python train.py --arch="transformer" --model="sound classifier" --dataset="synthesised imitations of 52 everyday sounds, one a clip" --train_examples=39062 --gain_aug_db=6 --input="waveform_16khz" --targets=["sound", "group"] --num_classes=[52, 7] --norm="layernorm" --norm_position="pre" --activation="geglu" --mlp_ratio=2 --head_dim=64 --fused_qkv=true --bias="qkv" --qk_norm=false --parallel_block=false --inner_norm=false --moe="top_k" --drop_path=0.05 --num_experts=8 --moe_every=2 --expert_mlp_ratio=0.5 --experts_per_token=1 --shared_expert=false --wave_strides=[5, 2, 2, 2, 2, 2] --subsampling=2 --layers=12 --width=160 --positions="learned" --pooling="class_token" --mixing="cutmix" --loss="cross_entropy" --residual_init="none" --optimizer="muon" --muon_scale="match_rms_adamw" --lr=0.0046 --momentum=0.95 --nesterov=true --orthogonalizer="polar_express" --adamw_lr_other_params=0.0012 --cautious_weight_decay=true --steps=4400 --batch_size=128 --epochs=14.4 --lr_schedule="linear" --final_lr_fraction=0 --warmup_steps=130 --weight_decay=0.08 --adamw_weight_decay_other_params=0
Rows from block 4 of a small sound classifier, named by matrix and row number. Rows with one number belong to one neuron. Each number is 128 + 24 x the weight over its row's rms, rounded and kept within 0 to 255. All counts start at 0. Numbers have three digits each.
After each neuron's rows are labels from the 100 clips, of 14976, where the neuron reaches its largest size: "responds to" is what is common among them. Only what is clearly more common there than usual is listed. The data: synthesised imitations of 52 everyday sounds, one a clip. In brackets: how many of the 100.
# gate: MLP gate (model.blocks.4.mlp.gate.weight, 320x160), inputs 96-127
# fc1: MLP up (model.blocks.4.mlp.fc1.weight, 320x160), inputs 96-127
# fc2: MLP down (model.blocks.4.mlp.fc2.weight, 160x320, transposed), outputs 96-127

gate.300:143165132157128147122142102083137123058103081092130075138103121171132127105139105119135122128124
fc1.300:129102156123118113154134143158113098133129145154114136153161106104172106169080137142112119144136
fc2.300:140150091106122117175126136130136112116176100136111107130125085134139127131163135158143094145099
responds to: waves (100); nature (100)

gate.206:101136147129186128126120162066149122135105106151129133144132141150089116144119107140152110113110
fc1.206:144133083129107107149141116147097181123133139094144125092120163114148160121126146153118171163108
fc2.206:138124125095163125123125091128126158111128143114178125092125130117140134136093101128112111085134
responds to: whistle (38); bird chirping (33)

gate.89:096131133147111124110113104147138160130126133118136113122186138128120118176135116149136090131120
fc1.89:116082154113156103128124155171143121082145153144145110082144102157120086160113122114092130176125
fc2.89:095092135127118110121130154128134147159135108105152113114127171139109161143153109131152137112078
responds to: signals (96); church bell (95)

gate.12:153130122090150093144127156125136173096163083113116148148148096093172151118125133132100137123134
fc1.12:157106104142150131125150162092138117122138152162132135110178085119136120108135168106136097163110
fc2.12:130132144132110144158114142111116182147099107122123107064117135115112103139110124133114125170108
responds to: machines and effects (100); spray hiss (99)

gate.192:138137134099109093148098150146108138086143115117093152133121189146110137123146102108148163120129
fc1.192:141109080164133156105133116077143109125086133100156077159139075111176141111171179118176115086147
fc2.192:130161140114081109103092101125115115150126112153125162079101115142119135123142145139118112182132
responds to: coin spinning (100); household (100)

gate.98:119153161131134129113148159110127121139107141183091126154152145142144151150109176139139103140151
fc1.98:150161146149103150141135084070129120123153156165093139127127108102159152103157137103125147116144
fc2.98:152131173141140133133085154096090120141147109095099131167111120148140159084135148114142125142098
responds to: fire crackling (99); nature (99)

gate.111:065104152140116126135161140130141161146103100148125177133117149131129122131133122119144148131145
fc1.111:110089133114135104150173113108132126122136110153137151118122105135145096119114105082164134152167
fc2.111:131153118140137147139120132109144131165123162136090099146112100147074103137142139148135137115097
responds to: signals (60); church bell (58)

gate.69:151147152131124139173096112137111146104107099168132091126134101132146130083112130121121098133135
fc1.69:154163174167086116084155144124149123152113125144171156190110146166114170150115154125136138115078
fc2.69:143125138110197107111109096125126127105114168094141173103132091129140153126141148105122129129147
responds to: fire crackling (97); nature (97)

gate.93:158152096121107155141111150104055103113113134145136145123121161103122102138094118170111125129130
fc1.93:116087180131134156136143107160104089148162098133078108142129135136148092144162061120093151109099
fc2.93:134127125090157176151123138116161131091131142139120102152100117141128126145135132109117142134142
responds to: fire crackling (48); applause (42)

gate.189:117141149111151138120130145168119119133112096138131119125153122103121130165167144122116116173137
fc1.189:137132109121089089139138121133147182137123159076146146113154122111175156145119127152124132124124
fc2.189:187126130098118123141108136129178118103139174126140146110125123137158150119062132104120113113115
responds to: beeping (99); signals (99)

gate.46:119166138158102117109126120111157119119132121165151119183175088132081088157123134123142151156124
fc1.46:105146088112152153096102124102111172160112124162110088148156176117140135108144139122106092099125
fc2.46:115108107132117160165132141161130137107090089124134159129173136115123119129114130133138136110158
responds to: fire crackling (45); typing (41)

gate.50:129178078116136088132119135138178150166160130127106110100128115141110150137119127133129113142130
fc1.50:131119165161097153118156132106116105111127119183116154085110152130134138123099099168145132146127
fc2.50:131100160119160144085097146135122157122149121100130140128097113136141134145149095158148193154102
responds to: signals (62); siren (44)

gate.239:112142117149122120136165138145141170122092115127145142105146156129110153138101127105131117115139
fc1.239:147086102105142155109107105135113106135109095128134124122160140093153150102108161166161129160166
fc2.239:128124121120124112145122144126111126142142143159127127161105112127158137099152123125127194165129
responds to: signals (72); reverberation (65); text has "reverberant" (65); siren (63)

gate.299:121103136125079085090164125150133125122143146175153121110120116135157170126102094132152105126108
fc1.299:104117120141134078152108147161118136137144129158148141096137126111167139115144162114133138088116
fc2.299:135144118057136094111133111113116128158128162115147116095127116085080132136120132121105125094106
responds to: beeping (97); signals (97)

gate.224:160124135099103135129104135145140149156128167127097091117142121128144158156105109127172132100143
fc1.224:147100146164122103113143134102176142142127095098155127117144104137136050132131139153155151148183
fc2.224:112114155134128165147135111125112129186128157085148132108101124169114110141097116115094066120150
responds to: signals (82); reverberation (79); text has "reverberant" (79); whistle (62)

gate.210:125120107092130176127125106118134128129116160137117110150121103139128171138154088164158138118125
fc1.210:112114132162159032132118151122112121122103105163090129120149144147108114129098158093123133137145
fc2.210:133096100125093137196097145127108155167110132160110152102134187139093119148151120154167167131117
responds to: spray hiss (100); machines and effects (100)

gate.15:155121157116102125135116131143144139122139111119181113116113168114165162155148084112109122134170
fc1.15:157103148143092131172144101125149108138134082124160105123100151107169117182142130133141086122111
fc2.15:153135104130198135106088146139128126148097115163150068135117125118133153065082161105144166085136
responds to: knocking (96); household (96); reverberation (68); text has "reverberant" (68)

gate.168:111139139149157144150114135171139155100105115152138116112166103111161146157180143100120115158130
fc1.168:146148121131113078133153141156177152141117140133113138124096102085142127108149103107129111105116
fc2.168:109118171070151142088129131107128097134088132107150162100108128119135182100138118152139122155117
responds to: fire crackling (100); nature (100)

gate.143:140138178120078134127070113139123138132143093141103165062184135146117174166162127136108150121116
fc1.143:118122146116119143134101113106128101137143137074120134116142173114108113099113129170120166137147
fc2.143:111131136122113127169161152134120122148115122137084127098150144141085135136148135145104151169139
responds to: beeping (97); signals (97)

gate.287:127139150124166123203125179181139127100095118165104084136122119130153148146135144151113161088106
fc1.287:160074134135179127163130140138124126137126094121060125153126100123163103170134166159142139169104
fc2.287:138133133133158134114154076142106147130153122118116089130155149165155169163108112075125113105112
responds to: whistle (100); signals (100)

gate.128:139137154110153116105135160129122143098099097109154157133133087148121125108189090141131128165095
fc1.128:162151111163128169140116062123113100118119149133127118170069117155125111139115132103119141086144
fc2.128:123145166140103124117127126122155117111162151157133124132127133095108125164124137114115166158140
responds to: beeping (100); signals (100)

gate.6:143150098157136128124172157143115115109173122125095127152109132164124120171103154126136102107106
fc1.6:107139108131114118176151112109104087098147095119102147151104118116068124161116119136141105176147
fc2.6:132139102116136080089132105145144132147103124175139172158109122138126094144145091114133111107142
responds to: machines and effects (61); whoosh (55); laughter (34)

gate.230:147131102117136139149107139114132129147124083164111175116140144156147134089125151100141114069120
fc1.230:122097118118154138141092118153164128100161132178116121118144119103125122124137190097134139111129
fc2.230:149108127097091155137080150127116135135135131140126112123107111107101149107123086118162169162146
responds to: beeping (75); signals (75)

gate.26:143135155141111115118160170112129124140113076143135111129092104110178127148121115127121125145112
fc1.26:148108124151079140136050134111132139161118108140117139136144106107134155142105100132140137151138
fc2.26:156134148151126100118096124103122129133129107174100161124111168100108114120154137127123136147136
responds to: spray hiss (100); machines and effects (100)

gate.282:143105137148121115161121146180176142120146114136128120128102138126127113118124115132146161131113
fc1.282:153089145142148101149119164187178146142149126123119151140115151144125132114122147124139129153135
fc2.282:150122130119143137118164157153111148165132118117142092161173130104131116091137105101149155111117
responds to: coin spinning (100); household (100)

gate.248:124164193126127129119127111185147123145109131107141148156108116130143121108109155148094106125141
fc1.248:127117147098177070144129116095110071142102089137130141121157166093148127132135134127126107123130
fc2.248:162129098125109128174092112132102158194103105105147164140127099156088122107109083156141139129119
responds to: spray hiss (100); machines and effects (100)

gate.5:122138174132123148118125155093149108165081118131127111150093161088099131109129150110132150152145
fc1.5:126112105125149091119103144108134136100164114092119137109149115154138127156120121208140134148133
fc2.5:134166128136138115156123107160133095106125091120127141129116086119125105173167149186126108146155
responds to: waves (100); nature (100)

gate.81:096132136170118106104145120131130129127128108120164135175077130134119135172143138117127102103133
fc1.81:081136137141169119093113121106156134142118082111146079173121107115148160144128137116152104123128
fc2.81:123127157163129100139147084175149106107142130074149100124113104123120124137088109107157136133118
responds to: spray hiss (100); machines and effects (100)

gate.151:096123106155124140159127106120133140136106114132131162127120131136155130084129128148112134133167
fc1.151:150094160123158105167089131130113089131125145108137116131129107099128107148097200112112123144118
fc2.151:120078185143124118134118157124105101058153096123110124110135133149149153195131127137115136143121
responds to: knocking (49); laser zap (46)

gate.231:143147106131081140106143179147151122153159164116125118101143171141087150138101107093145082110093
fc1.231:176123129127147101148130114110112125116158069135119171139085134123139120143084139138137056105114
fc2.231:123129114149126153128117101117132174141158133164164102108144144125125116156120143132142144109163
responds to: signals (71); siren (69); melody (29)

gate.78:119098150128094103141152128133124153163153152169128168132079101084087084134121135117110119110133
fc1.78:139164103136121159128117129125111116135128146129123113101172147136146083127167143146129165101142
fc2.78:165127149140123159140104150145117131102106117121133109150115140085103113133095141150112115117119
responds to: signals (57); church bell (56)

gate.141:102120127153102126133181116126153172138115166111113108146139095117131120137167096130160125175122
fc1.141:128122153141121091139140146145138142157128161131077167126163112152121114181159121114122136148113
fc2.141:177112134158127155159117156140165081103103137165208188113131139103150155113128115165143098109153
responds to: waves (99); nature (99); reverberation (67); text has "reverberant" (67)

gate.17:129152122103078141125097116119165170143116084126130077139097146145127169146089108132121109143115
fc1.17:118143125110118147115119110113167146140099065161104105145147120110118150145112095167153115109128
fc2.17:100111165171135148112135128100144093178142157122147143090095139129097135102138104102068124107143
responds to: machines and effects (100); vacuum cleaner (90)

gate.100:110152126126164089173128141130126134130069149145133145127137106148119096175132129165106154163123
fc1.100:141094113172128121104130104135103103092179141137139114111130135152127158144147119135149104124131
fc2.100:123089100169123147118174110172132111128128160121158176113143131123165146129098144152100154143151
responds to: fire crackling (78); nature (78)

gate.70:154135137116107114150141126104160123166154137095127203146071177146103093119130146094114115090176
fc1.70:161123065179138147176141143127137101114136156142130087124124125151158121161139083138134140131143
fc2.70:116091165131088118139147120160157119153111125102104130167141123117112175110144109146138094159122
responds to: machines and effects (100); whoosh (99)

gate.250:098153149101136089143143125136170130151111093110108188161151189118122139119102112164148157099121
fc1.250:153149126090118108159130150139153117158082139120131132140174127134167144120159128161150169085115
fc2.250:125123167117132102123168141142133136124134199131139152116111131123099128161156168106106161104113
responds to: coin spinning (51); snoring (31)

gate.298:121100122112099133172075143154106142122109103132103134125092126108141117180116149096113135178110
fc1.298:109129090100121115136108080136160160132104139127183107178086135121153123100110070094092134103141
fc2.298:097144117115112119132145162098128132112103120110150119097106159145059127120167126126107147097143
responds to: beeping (63); signals (63)

gate.66:123166144126143091097100091132162171164109091119164116116115132125168125113165151109154145127125
fc1.66:144141121102128103095122117152112145087117098132153147100130130109137091076134118140113146137110
fc2.66:148132118060104091115166128128142108131114151116123102121136087107071136104166147134102122157097
responds to: machines and effects (86); spray hiss (80)